Weights of a small masked spectrogram model.
Model: log mel input, encoder arch vit, encoder patch size [64, 2], decoder width 192, decoder layers 6.
Training: adamw at rate 0.0014, batches of 128.
Data: trained on notes from a synthesiser with random patches, 12.6 epochs.
Rows from block 0 of the decoder of a small masked spectrogram model, named by matrix and row number. Rows with one number belong to one neuron. Each number is 128 + 32 x the weight over its row's rms, rounded and kept within 0 to 255. All counts start at 0.
After each neuron's rows are labels from the 100 clips, of 14976, where the neuron reaches its highest value: "top examples" is what is common among them; "loudest" is the band of the loudest frequency at the time of the peak. Only what is clearly more common there than usual is listed. The data: notes from a synthesiser with random patches. In brackets: how many of the 100.
# fc1: MLP up (decoder.0.mlp.fc1.weight, 576x192), inputs 48-95
# fc2: MLP down (decoder.0.mlp.fc2.weight, 192x576, transposed), outputs 48-95

fc1.540 [128 128 128 128  29 128 128 128 128 128  79 128 128 128 128 128 128 128 128 128 253 128 128   6 128 128 128 128 128   6 128 128 128 128 128 128 128 128 128 128 128 128 128 128 128 128 128 128]
fc2.540 [128 128 129 126 126 127 127 128 128 128 130 128 129 128 127 130 128 126 128 128 129 125 128 128 128 126 129 128 128 128 127 131 126 123 127 125 128 125 127 130 129 129 128 127 132 127 130 128]
top examples: resonance (44); pitch class: A (41)
loudest: 1000 to 2000 Hz (47)

fc1.191 [128 129 149 129 112 128 128 128 122 134 128 129 115 128 128 111 128 250 128 163 115 128 115  78 130 155 128 124 128 128 128 127 211 128 129 128 128 127 128 128 128 128 129  94 106 115 106 128]
fc2.191 [129 128 128 128 126 128 126 126 126 133 119 126 128 136 128 128 130 133 127 126 128 129 126 128 136 128 129 123 128 138 128 125 132 128 128 129 128 124 136 124 129 127 131 165 127 130 125 125]
top examples: pitch class: F# (36); detuned saws (35)
loudest: 500 to 1000 Hz (48)

fc1.29 [158 130 165  15 115 128 127 117 101 129 118 153 133 154 128 131 126  92 128 129 129 103 187 126 128 130 142 128 128 180 128 128  64  97 127 120 141 127 129 128 141 128 128 130 129 118 150 128]
fc2.29 [144 129  31 126 153 128 123 128 196 128 128 129 128  44 133  61 130 220 129 117 128 166 120 146 127 128 115 212 159  42 190 128 216 128 161 134 130 130 127 128 128  80 115 133 122 136 120 108]
top examples: gate (81)
loudest: 1000 to 2000 Hz (33)

fc1.98 [128  92 142 130 116 112  79 113 128 136 116  71 128  47 131 132  41 142 103 122 125 120 120 137 157 128 126 167 129 113 138 120 155 133  64 139 126 148 111 134 131 132 121 126 130 131 121 130]
fc2.98 [150  89 221 101 127 129 130 130 105 123 107 215 129 241 131 179 127 127 127 128 144 112 181 127 128 127 116  88 127 182 129 106  55 126 129 133 126 128 142 129 128 124 106 129 126 108 136 127]
top examples: high-pass (56)
loudest: 4000 to 8000 Hz (43); 2000 to 4000 Hz (33)

fc1.224 [128 128 128 129 128 128 128 128 159 128 128 128 128 128 128 134 131 131 128 128 128 128 127 128 128 128 128 128 128 128 128 128 128 128 128 127 128 126 129 128 128 128 128 128 128 128 128 128]
fc2.224 [128 128 128 128 128 119 128 128 128 128 128 128 128 128 128 128 127 128 128 128 128 128 128 128 128 128 128 128 128 128 127 129 128 127 128 128 128 128 128 128 128 128 128 128 128 128 128 128]
top examples: hard sync (27)
loudest: 250 to 500 Hz (50)

fc1.3 [205 151 128  10 128 128 129  22 128 128 116 128 128 129  99 145 125  94 128 122 127 128 128 128 128 129 139 128 119 182 128 127  39 127 128 110 128 128 121 129 128 128 128 129 135 128 168 126]
fc2.3 [130 134  72 128 128 128 127 129 154 128 128 128 128  90 128  98 128 187 128 128 128 132 124 128 126 129 128 203 128  35 128 128 128 132 133 131 128 162 123 128 128  85 128 128 128 128 125 126]
top examples: gate (71)
loudest: 500 to 1000 Hz (38)

fc1.453 [136 108 171  54 132  70  74 127 122 122 106 114 148 145 127 151 128  89 126 179 145 101 159 128 140 118 155 126 128 136 135 128  98 123 103 123 133 126 130 155 129 128 128 140 133 106 166 160]
fc2.453 [136 144  11 128 134  93 121 133 154 155 135 128 121  33 133 128 136 148 127  66 129 239  55 157  45 129  94 128 128 128 128  69 242 184 149 146 119 120 122 119  89 127 127 113 119 210  69 105]
top examples: gate (56)
loudest: 500 to 1000 Hz (34)

fc1.259 [114 128 109 128 128 128 128   0 128 128 128 128 125 128 127 150 128 128 128 137 102 128 157 128  90 128 128 139  66 116  86 128 161 128 128 129 128 128 140 127 128 127 127 128 113 128 114 125]
fc2.259 [134 125 129 125 128 126 130 128 129 132 116 127 127 146 126 131 126 129 133 125 128 128 129 132 134 126 130 128 126 126 127 134 120 126 124 127 125 131 134 127 134 133 129 129 129 127 119 130]
top examples: echo (75); pluck (59)
loudest: 1000 to 2000 Hz (32)

fc1.396 [128 128 128 128 129 128 128 128 128 128 128 128 128 128 125 128  92 128 128 129 128 128 128 131 252 128 128 128 128 128 128 237 225 128 128  89 128 128 128 128 128 255 128 127 130 128 128 128]
fc2.396 [128 128 128 128 128 128 128 128 128 128 128 128 128 128 128 128 128 129 128 128 128 129 127 128 128 128 128 128 128 129 128 127 129 129 128 128 128 128 128 128 128 128 128 128 128 128 128 128]
top examples: echo (100); swell (65)
loudest: 1000 to 2000 Hz (33)

fc1.400 [128 131 128  27 120 125 131 125 129 128 107 124 117 128 125 131   9 127 128 128 128  65 140 131 128 124 197 129 101 105 129 125 128 130 128 126 120 126 119 129 118 127 123 124 130 132 153 139]
fc2.400 [128 127 108 135 126 126 128 129 172 125 139 134 150  97 129 125 135 148 127 123 133 137 119 136  42  96 123 145 128  83 128 132 127 127 128 127 130 111 128 129 124 132 136 129 125 128 129 128]
top examples: echo (99); swell (69); triangle (31)
loudest: 500 to 1000 Hz (45)

fc1.81 [128 110 128 128  78 128 128 128 112 128 128 128 133 113 117 128 120 143 128  97 113 128 129 108 128 128 128 128 128 128 126 128 128 130 125 128 128 131 128 128 129 128 151 128 126 129 127 129]
fc2.81 [128 128 128 127 128 128 128 129 128 128 129 128 128 129 128 129 128 127 128 128 129 128 127 128 128 128 128 128 127 130 130 128 128 128 128 128 128 127 123 128 128 128 127 128 128 128 127 128]
top examples: high-pass (62); gate (59); filter motion: filter closing (44)
loudest: 4000 to 8000 Hz (46); 2000 to 4000 Hz (39)

fc1.321 [128 128 128 128  75 128 128 128 128 129   0 128 128 128 128 129 128 128 128 128 128  63 185   0 128 128 153 129 128 128 110 128 128 128 128 128 128 212 128 128 128 128 127   0 128 128 127 251]
fc2.321 [128 128 130 127 128 128 128 128 128 128 129 128 128 128 128 128 128 128 127 128 128 128 128 128 128 128 128 130 128 130 129 128 128 128 128 128 128 128 127 129 128 128 127 127 128 127 128 128]
top examples: pluck (73)
loudest: 500 to 1000 Hz (44); 1000 to 2000 Hz (25)

fc1.49 [128 127 128 128 128 115 129 128 124 128 127 128 127 136 123 128 127 128 128 128 128 127 128 128 128 129 129 129 127 128   0 129 128 112 126 128 126 129 128 128 127 129 127 128 130 128 127 129]
fc2.49 [128 125 127 133 129 128 128 129 130 128 130 129 128 125 128 127 128 136 128 127 126 131 125 129 121 129 126 128 129 126 128 122 133 130 128 128 126 130 130 126 128 129 129 121 128 130 128 128]
top examples: pitch class: F (59); echo (50); triangle (35); square (29)
loudest: 250 to 500 Hz (57)

fc1.518 [119 128 128 125  94 128 128 107  53 129 128 127 128 128  99 128  98 116 128 129 128 128 128  92 128 128 128 128 128 129 127 128 128 135 124 103 123 131 128 148 128 134 142 128 133 129 128 128]
fc2.518 [128 128 128  53 128 128 128 134 130 128 138 129 128   0 128 128 128 129 128 128 128 129 128 128  52 129 128 128 128 138 128 120 128 128 139 129 128 128  30 203 128 127 128 128 127 128 128 128]
top examples: pad (94)
loudest: 500 to 1000 Hz (36)

fc1.570 [156  86 158 132  92 118 119 123  98 164 124 130 153 100 128 128  29 157 113 128 116 128 127 127 140 130 127 128 136  41 131 117 198 152 112 160 128 160 124 132 174 149 128  67 120 162 105 131]
fc2.570 [131 124 138 128 128 128 139 139 127 128 129 128 176 255 124 207 178 116 127 128 182 130 131 126 128 125 128  80 131 173 146 125  77 128 128 120 129 110 180  74 110 124 116 194 128 125 135 123]
top examples: high-pass (77)
loudest: 4000 to 8000 Hz (54); 2000 to 4000 Hz (33)

fc1.440 [127 128 128 127 128 128 128 111 122 128 128 128 127 128 126 130 128 128 128 129 128 128 127 129 130 128 128 128 128 128 129 128 128 128 128 128 128 129 128 128 128 128 127 128 129  52 128 208]
fc2.440 [128 128 130 128 255 128 128 127 128 129 127 130 128 128 128 129 128 128 128 128 128 128 128 129 128 128 131 255 128 128 124 128 128 128 129 117 128 129 128 129 144 128 130 126 129 127 129  86]
top examples: pitch class: E (26)
loudest: 1000 to 2000 Hz (41)

fc1.293 [128 127 125  86 128  91 130 105 100 128 138 128 128 127  98 128 126 128 129 123 190 128 120 107 121 127 129 125 127 127  96 128  46 129 127 114 128 129  59 128 114 127 132 131 131 130 127 128]
fc2.293 [128 128 128 128 128 128 128 128 128 128 128 128 128 128 128 128 129 149 128 128 128 129 127 128 128 129 128 128 128 129 129 128 128 129 128 128 128 127 107 128 128 128 128 128 128 127 128 128]
top examples: pluck (61)
loudest: 500 to 1000 Hz (48); 2000 to 4000 Hz (25)

fc1.381 [130 127 128 128  60 110 125 128  68 155 103 130 128 120 166 128 125 150  99  92 133 129 128 111 128 131 132 129 160 128 148 122 136 124 127 128 164 151  72 125 128  97 129 128 115 129 129 153]
fc2.381 [128 128 128 128 128 156 128 129 128 128 128 128 128 128 128 128 128 128 128 128 128 128 128 128 126 128 128 128 127 132 129 128 128 136 128 128 128 127 126 128 128 128 127 128 128 128 127 127]
top examples: high-pass (49)
loudest: 4000 to 8000 Hz (49)

fc1.498 [128 128 128 129 160 128 129 167 128 128 223 129 126 128 128 128 255 128 152 128 124 128 126 128 128 139  64 130 255 127 131 130 129 128 128 128 128 195 129 128 128 128 128 255 124 128 128 128]
fc2.498 [128 127 128 128 128 128  83 128 128 128 127 128 128 128 128 127 128 128 128 127 128 128 128 128 128 128 128 128 128 128 128 128 128 128 128 129 128 128 129 128 126 128 128 128 128 128 128 128]
top examples: resonance (38)
loudest: 1000 to 2000 Hz (43); 2000 to 4000 Hz (25)

fc1.158 [129 128 128 128 127 101 121 127 128 128 128 125 128 128 128 122 108 129 126 128 134 128 193 127 128  61 128 128 147 126 205 125 128 128 128 128 128 132 127 128 128 128 130 117 132 129 128 125]
fc2.158 [128 128 129 128 128 129 128 129 128 128 128 128 128 129 128 129 129 125 128 128 128 129 128 128 128 128 128 128 128 132 128 128 127 128 128 128 128 128 129 128 128 128 128 129 128 128 128 129]
top examples: echo (100); triangle (30)
loudest: 500 to 1000 Hz (45)

fc1.313 [117 118 128 128  64 111  98 128 115 106 128 128 128 108 128  92  97 128 111 128 128  88 131 129 128 128 130 128 128 127 128 128 129 128 129 128 128 129 128 128 128  92 128 127 128 128 128 128]
fc2.313 [129 128 131 124 126 129 128 128 126 128 132 129 126 130 128 130 126 125 128 129 128 127 128 128 128 129 130 128 126 137 128 129 126 128 127 128 128 127 119 129 128 129 126 127 128 127 128 128]
top examples: echo (98); swell (54); noise (28)
loudest: 4000 to 8000 Hz (42)

fc1.222 [128 128 128 128 128 128 128  79 128 128 128 128 128 128 128 127 128 170 128 128 128 128 128 127 128 128 128 128 128 127 128 128 128 128 128 128 128 130 128 128 128 128 128 128 128 128 128 128]
fc2.222 [128 128 128 128 167 128 129 126 128 129 127 128 128 128 128 128 127 128 128 128 128 128 128 130 128 128 128 128 174 128 127 128 128 127 126  49 109 129 129 128 128 134 129 128 129 129 128 128]
top examples: echo (73); pluck (63); pitch class: G (39)
loudest: 500 to 1000 Hz (34)

fc1.476 [129 128 128  46  89 104 133 121 122 131 128 128 127 178 126 127 117  82 128 128 135 128 128 100 127 128 186  71 128 122  49 131 128 129 195 128 128 147 128 130 123 129 209 128 129 129 106 127]
fc2.476 [129 128 128 128 128 128 128 128 128 128 128 128 128 128 128 128 128 194 128 128 128 129 128 128 128 128 128 128 128 129 128 128 128 128 128 129 128 128 124 128 128 128 127 128 128 128 128 128]
top examples: swell (98); noise (32)
loudest: 4000 to 8000 Hz (88)

fc1.458 [128 128 128 128 128 130 128 128 128 128 128 128 128 113 128 128 128 114 128 128 128 128 128 128 128 128 128 128 128 128 128 128 128   0 128 128 128 128 128 128 128 128 128 128 128 128  82 128]
fc2.458 [129 125 129 127 129 134 128 131 129 126 129 130 130 127 127 128 128 132 127 128 126 131 125 129 127 129 129 129 124 129 131 125 128 136 128 131 128 127 127 129 127 127 129 126 126 128 128 126]
top examples: pitch class: F# (28)
loudest: 1000 to 2000 Hz (44)

fc1.4 [128 122 132 124  52 106 127  93  94  52 128 127 127 122 128 128  93  77 128 128 128 128 179 135 130 128 192 128 128 127  24 128 127 127 128 128 128 132 118 128 136 130 158 126 128 128 124 128]
fc2.4 [128 128 129 128 128 129 128 128 128 128 130 129 128 128 128 129 128 127 128 128 128 129 128 129 128 128 128 128 128 130 129 128 127 128 128 128 128 127 127 129 129 129 127 128 128 127 128 128]
top examples: pluck (57)
loudest: 250 to 500 Hz (33)

fc1.528 [128 125 128  40 122 125 127 128 117 129 128 120 130 128 128 110 102 131 128 139 128 105 128 114 128 128 148 119 126 101 110 128 136 128 124 130 145 156 131 128 128 130 143 105 128 130 123 130]
fc2.528 [128 126 128 127 128 128 127 129 128 128 126 127 128 128 128 128 129 129 129 127 123 128 129 129 128 129 128 129 127 147 131 125 129 134 128 130 127 127 127 127 128 128 127 128 127 129 127 128]
top examples: pitch class: G (25)
loudest: 500 to 1000 Hz (38)

fc1.567 [128 128 128 128 128 128 128 128 128 128 128 255 128 128 128 128 128 128 128 128 128 128 128 128 128 128 128 128 128 128 128 128 175 183 128 128 128 255 128 128 128 128 128 128 128 128 128 128]
fc2.567 [129 128 128 128 126 127 128 128 128 128 127 127 128 137 129 127 127 127 126 128 128 126 128 126 130 128 128 128 128 130 127 129 125 127 128 128 128 128 127 127 128 128 128 128 129 128 128 129]
top examples: pluck (58); high-pass (40); noise (29)
loudest: 4000 to 8000 Hz (41)

fc1.554 [ 71 120 128 128 128 115 128 115 111 128 128  56 121 122 101 127 111 128 128 128 140 128 128 126 128 127 128  55 126  65   0 142 128 128 128  89 128 128 128 128  45 195 151 128 128 128 112 197]
fc2.554 [135 127 129 127 129 128 128 129 129 127 128 129 128   0 128 127 128 128 128 128 127 129 127 128 101 129 129 131 128 129 132 127 128 129 127 134 128 129  48 128 128 128 126 127 127 127 126 127]
top examples: swell (79)
loudest: 4000 to 8000 Hz (58)